config.yaml
model: "contrastive image-text model"
dataset: "drawn human figures in many poses"
train_examples: 195000
image_size: 40
crop_scale_min: 1
horizontal_flip: true
cutout: 0.4
tokenizer: "word"
vocab_size: 44
loss: "sigmoid"
embed_dim: 384
encoder_arch: "vit"
encoder_norm: "layernorm"
encoder_norm_position: "pre"
encoder_activation: "gelu"
encoder_mlp_ratio: 4
encoder_head_dim: 64
encoder_fused_qkv: false
encoder_bias: "none"
encoder_qk_norm: false
encoder_parallel_block: false
encoder_inner_norm: false
encoder_moe: "top_k"
encoder_num_experts: 8
encoder_moe_every: 2
encoder_expert_mlp_ratio: 0.5
encoder_experts_per_token: 2
encoder_shared_expert: false
encoder_patch_size: [4, 4]
encoder_conv_stem: false
encoder_layers: 6
encoder_width: 192
encoder_positions: "sincos"
encoder_pooling: "attention"
text_encoder_causal: true
text_encoder_width: 384
text_encoder_layers: 7
text_encoder_norm: "layernorm"
text_encoder_norm_position: "pre"
text_encoder_activation: "gelu"
text_encoder_mlp_ratio: 2
text_encoder_head_dim: 64
text_encoder_fused_qkv: false
text_encoder_bias: "none"
text_encoder_qk_norm: false
text_encoder_parallel_block: false
text_encoder_inner_norm: false
text_encoder_drop_path: 0.1
text_encoder_positions: "learned"
residual_init: "none"
optimizer: "cautious_adamw"
lr: 0.00073
beta1: 0.85
beta2: 0.99
eps: 1e-08
cautious_weight_decay: true
magnitude_pruning: 0.5
steps: 20800
batch_size: 256
epochs: 27.3
lr_schedule: "cosine"
final_lr_fraction: 0.05
warmup_steps: 4160
weight_decay: 0.1
Rows from block 4 of the text encoder, named by matrix and row number. Rows with one number belong to one neuron. Each number is 50 + 15 x the weight over its row's rms, rounded and kept within 0 to 99. All counts start at 0. After the name is the row's rms in percent of the matrix's.
# fc1: MLP up (text_encoder.blocks.4.mlp.fc1.weight, 768x384), inputs 77-153
# fc2: MLP down (text_encoder.blocks.4.mlp.fc2.weight, 384x768, transposed), outputs 77-153
fc1.539 105:69 44 50 31 50 60 25 50 50 50 50 50 66 92 50 71 50 65 50 50 50 50 50 50 50 63 41 62 40 15 50 69 36 40 43 39 81 50 80 50 38 09 77 66 60 74 50 69 61 50 50 50 33 50 50 50 50 50 50 50 50 38 30 27 50 50 50 50 62 50 50 50 50 50 50 20 70
fc1.540 117:50 22 50 27 50 50 50 62 50 79 50 64 50 50 50 50 50 50 58 50 50 34 50 72 92 50 39 76 50 58 50 67 24 50 50 50 37 19 50 50 50 68 50 73 50 62 50 50 50 57 50 37 65 50 64 22 60 59 26 50 49 66 50 50 05 29 67 19 50 61 80 50 35 64 35 36 50
fc1.541 127:50 27 67 39 33 50 52 50 50 78 29 29 50 94 55 50 50 58 69 48 42 50 60 87 50 85 40 64 50 76 61 72 50 50 57 54 84 50 50 65 25 36 50 59 68 53 35 41 50 37 75 18 50 50 50 33 50 30 50 27 50 34 71 50 20 46 50 50 50 50 75 50 76 36 29 31 42
fc1.542 082:50 50 50 32 50 50 50 50 50 92 27 32 70 78 50 50 50 50 50 57 50 50 40 50 50 43 66 50 14 50 77 63 50 50 50 50 50 31 32 50 77 36 68 58 29 50 28 50 50 50 53 28 85 30 50 62 69 50 50 35 50 50 71 32 50 50 50 19 50 50 56 50 50 50 50 32 50
fc1.543 041:77 68 30 50 50 63 50 29 50 50 32 50 67 50 50 28 50 29 65 50 62 09 50 50 26 50 50 94 50 50 50 19 50 50 50 31 50 50 50 18 50 50 66 50 50 50 50 50 50 29 17 50 50 29 50 66 31 27 37 70 50 50 80 50 50 50 09 50 22 50 50 50 59 32 31 64 50
fc1.544 129:22 50 37 50 50 38 28 33 50 67 34 50 76 72 50 72 50 58 32 50 50 45 50 50 69 57 63 65 40 50 50 74 50 50 50 50 80 25 50 55 63 50 50 50 50 73 72 50 61 31 36 35 50 50 50 71 50 50 34 50 39 13 68 39 37 50 58 73 65 50 50 50 60 50 40 29 50
fc1.545 108:50 33 50 50 50 50 20 50 38 50 28 50 50 50 50 43 50 60 50 41 61 44 21 50 36 81 50 14 50 50 83 61 42 06 50 71 68 62 82 23 50 50 66 50 50 23 50 88 50 50 50 50 50 81 50 64 50 50 50 50 63 51 50 18 50 50 68 50 50 50 86 52 50 50 50 35 80
fc1.546 096:03 50 86 50 60 50 50 70 42 50 31 50 50 50 65 50 29 63 50 50 50 73 37 50 73 39 50 50 50 66 68 50 63 50 50 50 50 50 50 42 81 39 61 50 31 50 50 50 66 50 66 50 50 30 77 50 53 50 67 19 50 30 77 37 20 56 73 36 50 50 50 14 50 17 72 50 50
fc1.547 089:16 50 29 62 46 50 50 50 50 50 50 50 50 50 83 76 50 56 50 50 92 50 43 50 64 50 50 50 50 59 60 68 50 50 50 50 50 50 50 50 24 37 50 27 50 50 36 50 50 26 50 30 89 50 87 59 70 50 65 50 36 84 50 31 12 20 50 27 53 50 86 69 50 32 50 37 99
fc1.548 093:37 50 35 50 50 45 50 67 45 66 50 50 50 50 50 57 59 50 45 50 70 24 30 55 50 50 50 50 50 39 77 68 50 06 65 50 50 50 50 27 50 38 50 39 50 50 20 50 38 46 31 50 93 50 58 50 50 59 33 50 66 69 50 20 27 67 50 50 50 50 68 82 50 23 50 35 87
fc1.549 101:50 50 50 50 50 50 29 40 50 50 50 76 67 34 50 50 64 62 23 65 50 50 50 53 74 62 70 27 71 64 73 30 50 43 50 34 52 50 32 50 50 50 50 50 50 36 50 40 79 31 50 29 45 59 79 50 76 71 50 50 64 30 50 50 50 79 58 70 80 50 50 35 60 50 50 31 50
fc1.550 109:50 50 80 50 31 83 50 60 50 50 30 50 22 50 67 36 50 50 50 50 50 50 40 68 50 34 50 45 50 50 59 50 50 70 50 32 50 50 50 70 50 41 99 50 46 32 70 86 50 61 80 21 89 50 50 51 50 35 50 50 54 50 50 50 01 39 50 28 50 61 88 50 50 37 66 50 64
fc1.551 102:68 50 50 50 25 43 50 60 50 50 24 23 50 50 50 87 50 61 62 50 36 59 50 71 43 50 50 50 50 63 62 50 80 50 37 50 62 67 50 57 50 08 73 50 50 50 50 37 50 50 41 28 50 33 50 91 50 20 61 26 50 24 38 50 50 42 50 50 73 34 68 24 72 26 50 50 50
fc1.552 099:66 50 50 50 50 50 75 50 76 23 61 31 50 41 50 81 50 60 65 50 50 50 50 50 50 50 50 63 50 21 50 32 50 41 29 22 35 83 50 50 28 34 50 70 41 50 50 50 50 64 36 50 73 50 35 74 50 50 50 50 50 77 25 52 50 50 50 50 77 54 50 52 39 24 22 53 50
fc1.553 102:33 70 50 50 50 40 50 50 50 72 28 56 55 71 50 76 50 50 50 38 29 50 37 55 50 50 71 50 34 50 50 60 58 67 69 61 50 13 59 50 94 44 71 54 50 39 50 50 50 50 17 50 50 36 50 50 50 50 50 50 34 35 90 50 67 67 64 19 35 67 50 50 50 69 87 50 63
fc1.554 092:50 50 68 50 50 65 24 78 39 50 50 50 33 50 50 50 34 50 50 37 50 66 50 50 50 50 64 81 50 50 50 60 50 50 21 00 50 50 50 25 31 50 51 73 50 50 41 50 61 36 50 40 50 50 72 31 50 50 64 07 50 39 74 74 50 50 50 50 68 46 50 50 50 01 27 50 50
fc1.555 082:71 33 50 50 31 50 50 72 50 50 28 50 50 50 50 69 50 65 50 50 28 50 27 74 50 64 30 50 50 50 91 50 50 50 50 01 50 50 50 50 50 50 50 50 15 50 21 80 60 50 41 50 50 50 50 82 91 50 81 05 57 50 24 50 50 59 50 50 71 12 50 50 50 16 50 50 50
fc1.556 088:92 50 50 50 46 50 50 50 50 50 50 50 26 50 50 66 50 50 29 32 28 50 43 70 68 50 50 50 35 62 58 72 50 42 54 50 50 50 60 33 50 59 82 50 50 50 18 72 50 50 43 50 50 50 81 87 50 50 61 05 50 50 50 50 33 50 88 27 50 26 38 80 50 16 71 72 72
fc1.557 096:50 50 50 26 19 62 50 48 59 50 50 70 50 65 50 50 57 50 67 32 35 50 50 71 50 50 50 50 70 66 50 50 37 64 50 63 56 56 50 39 50 14 50 42 05 50 71 69 65 50 50 23 50 60 50 75 79 50 60 32 50 50 67 27 50 47 54 35 50 14 69 16 73 50 50 50 50
fc2.539 092:50 50 50 50 50 41 34 50 50 50 50 50 90 79 50 30 50 21 50 50 65 35 50 46 50 50 50 50 50 50 50 71 50 50 81 50 62 50 63 35 35 36 50 89 50 83 50 50 42 81 50 50 50 50 50 50 50 33 50 50 28 23 50 50 37 24 13 21 50 50 70 50 33 73 64 50 56
fc2.540 109:50 25 50 29 59 50 74 45 68 88 67 66 28 26 50 50 50 38 57 50 50 64 50 50 50 41 50 65 50 50 30 41 30 50 50 69 31 50 39 50 50 50 73 71 92 34 50 40 50 62 50 50 50 50 50 06 64 67 17 76 48 80 50 63 50 50 76 50 50 64 67 50 50 62 50 50 30
fc2.541 087:38 27 50 50 60 50 87 32 67 50 68 50 50 50 73 50 50 50 74 50 25 54 61 78 34 34 50 50 50 84 50 35 50 50 50 63 50 50 60 37 30 34 50 50 50 50 36 46 60 65 81 50 50 39 50 50 50 50 65 78 25 50 50 50 50 50 50 55 60 50 74 26 64 48 33 50 32
fc2.542 058:34 50 50 50 50 50 65 50 50 50 50 50 50 82 50 50 50 50 50 40 50 50 50 73 50 50 08 50 59 50 50 50 50 50 79 50 65 61 50 79 14 50 50 50 50 92 50 50 50 50 48 50 28 50 50 00 50 50 50 50 80 50 50 50 50 50 50 50 50 66 50 49 50 75 50 65 50
fc2.543 023:92 84 50 50 62 50 50 50 50 50 50 50 50 50 50 50 50 30 60 50 15 50 50 50 82 50 50 50 50 50 79 72 50 50 50 50 50 50 87 50 50 50 10 50 50 50 64 50 50 50 50 50 50 50 27 50 23 50 50 50 64 50 50 50 50 24 90 50 50 50 50 25 50 50 50 50 73
fc2.544 134:54 65 35 64 65 61 37 50 28 38 50 85 75 40 50 50 50 60 34 41 50 33 50 50 50 50 85 37 50 41 26 63 50 50 50 77 64 24 46 39 68 64 50 50 50 59 91 50 50 21 45 57 31 50 50 50 50 57 50 70 50 50 67 50 50 66 35 50 50 33 50 50 27 50 72 54 50
fc2.545 130:50 67 63 79 50 50 58 16 50 50 56 57 71 39 91 50 50 50 29 83 60 53 70 34 46 32 50 73 69 50 27 50 81 83 50 30 50 50 29 63 41 61 50 50 50 77 50 25 50 67 60 50 78 50 57 50 50 24 50 50 27 50 32 65 50 50 28 59 50 79 50 50 31 67 66 57 30
fc2.546 091:50 81 78 50 50 50 34 50 50 40 32 50 27 70 69 18 50 50 72 39 50 50 62 50 28 40 36 18 50 73 66 40 61 50 50 50 67 50 44 50 62 38 50 78 55 32 50 50 50 71 70 28 50 35 50 44 50 50 68 50 26 50 50 50 50 23 50 27 50 60 69 43 49 50 91 67 50
fc2.547 066:50 50 32 57 50 84 50 50 50 91 64 20 50 50 50 50 50 50 50 56 38 65 50 31 50 75 31 70 19 50 50 50 50 58 80 56 40 28 94 68 63 29 50 76 27 50 63 47 50 50 50 50 50 50 50 50 50 50 33 22 50 50 50 50 50 50 50 50 50 50 50 50 50 50 50 50 50
fc2.548 080:50 34 50 57 64 50 68 50 30 50 50 29 77 50 50 50 46 50 25 50 63 50 67 50 50 50 50 30 62 66 48 50 50 50 50 50 50 50 68 66 18 73 23 37 62 68 50 34 37 71 50 50 45 50 50 50 25 55 50 50 50 38 29 50 50 50 50 50 50 50 50 43 50 50 50 62 65
fc2.549 093:50 50 40 68 50 42 33 50 34 50 34 45 85 57 50 50 32 35 50 50 20 58 54 60 35 25 50 50 18 55 26 50 57 77 74 38 43 50 50 50 50 50 65 64 25 65 50 26 37 71 26 50 79 20 50 50 50 50 50 70 34 50 50 65 50 50 50 14 50 50 50 82 50 66 71 60 74
fc2.550 110:50 75 98 37 53 74 50 33 50 50 50 84 50 50 50 25 50 50 42 39 50 44 59 50 34 50 50 50 32 34 50 50 33 62 36 48 50 50 43 50 52 50 50 55 50 35 66 63 50 67 77 50 50 40 74 50 50 58 50 70 24 45 80 50 64 29 50 50 50 50 50 56 46 69 75 50 50
fc2.551 113:50 50 50 56 88 50 50 50 50 50 69 71 35 25 50 33 50 39 50 50 72 30 61 50 65 50 50 71 50 22 50 36 35 50 40 50 50 19 27 50 50 50 37 66 50 50 60 50 50 21 72 50 63 57 38 30 50 69 33 85 50 92 50 50 31 61 50 69 34 50 50 74 18 50 44 50 37
fc2.552 090:42 50 32 54 23 50 37 44 50 50 50 70 80 74 50 50 50 50 40 50 73 89 50 68 48 38 50 50 50 50 50 63 50 74 50 50 26 24 50 50 50 62 67 50 50 50 80 50 50 50 21 50 45 29 50 60 30 64 00 60 41 23 72 50 65 50 50 34 63 68 60 50 31 71 50 50 50
fc2.553 098:29 50 64 33 50 12 32 64 38 77 52 71 43 81 36 44 26 34 36 32 30 50 59 64 73 66 50 59 31 50 50 39 36 48 73 50 43 61 33 60 75 76 42 71 06 50 21 41 37 50 10 50 58 24 99 76 66 83 50 64 44 54 60 50 50 50 50 36 50 24 22 69 57 58 50 12 66
fc2.554 090:24 50 50 50 66 57 50 50 50 50 50 66 62 31 50 40 70 38 50 50 62 50 50 35 50 50 79 50 50 50 38 50 50 55 40 50 37 50 35 32 50 45 50 39 50 50 80 38 50 16 33 60 22 38 50 40 50 96 50 50 70 28 41 50 92 50 69 50 50 15 29 50 47 24 33 50 14
fc2.555 071:80 81 50 50 36 82 50 50 50 48 50 95 50 50 50 50 66 50 50 33 50 69 50 22 50 68 46 23 70 25 42 50 35 50 50 50 42 50 50 50 50 64 50 49 37 07 50 50 21 50 82 63 70 83 50 50 46 19 42 50 50 50 74 36 50 26 50 50 44 67 74 50 36 67 75 79 50
fc2.556 089:50 50 50 43 50 50 50 31 50 44 76 50 43 92 50 50 51 50 50 50 81 70 69 30 50 50 44 50 50 65 50 41 68 50 44 50 71 50 50 70 50 41 16 50 50 50 75 50 50 00 50 50 20 50 34 50 55 50 50 45 50 50 50 50 50 50 00 62 50 50 50 50 50 50 09 50 50
fc2.557 086:50 50 38 39 50 91 50 70 50 50 50 66 84 54 50 50 50 50 50 25 67 50 50 50 50 38 50 50 50 27 50 62 50 50 50 50 50 50 56 50 72 50 50 50 50 50 82 50 41 43 50 65 27 34 50 29 35 60 12 50 50 24 33 64 77 50 50 68 63 50 59 50 32 50 28 14 50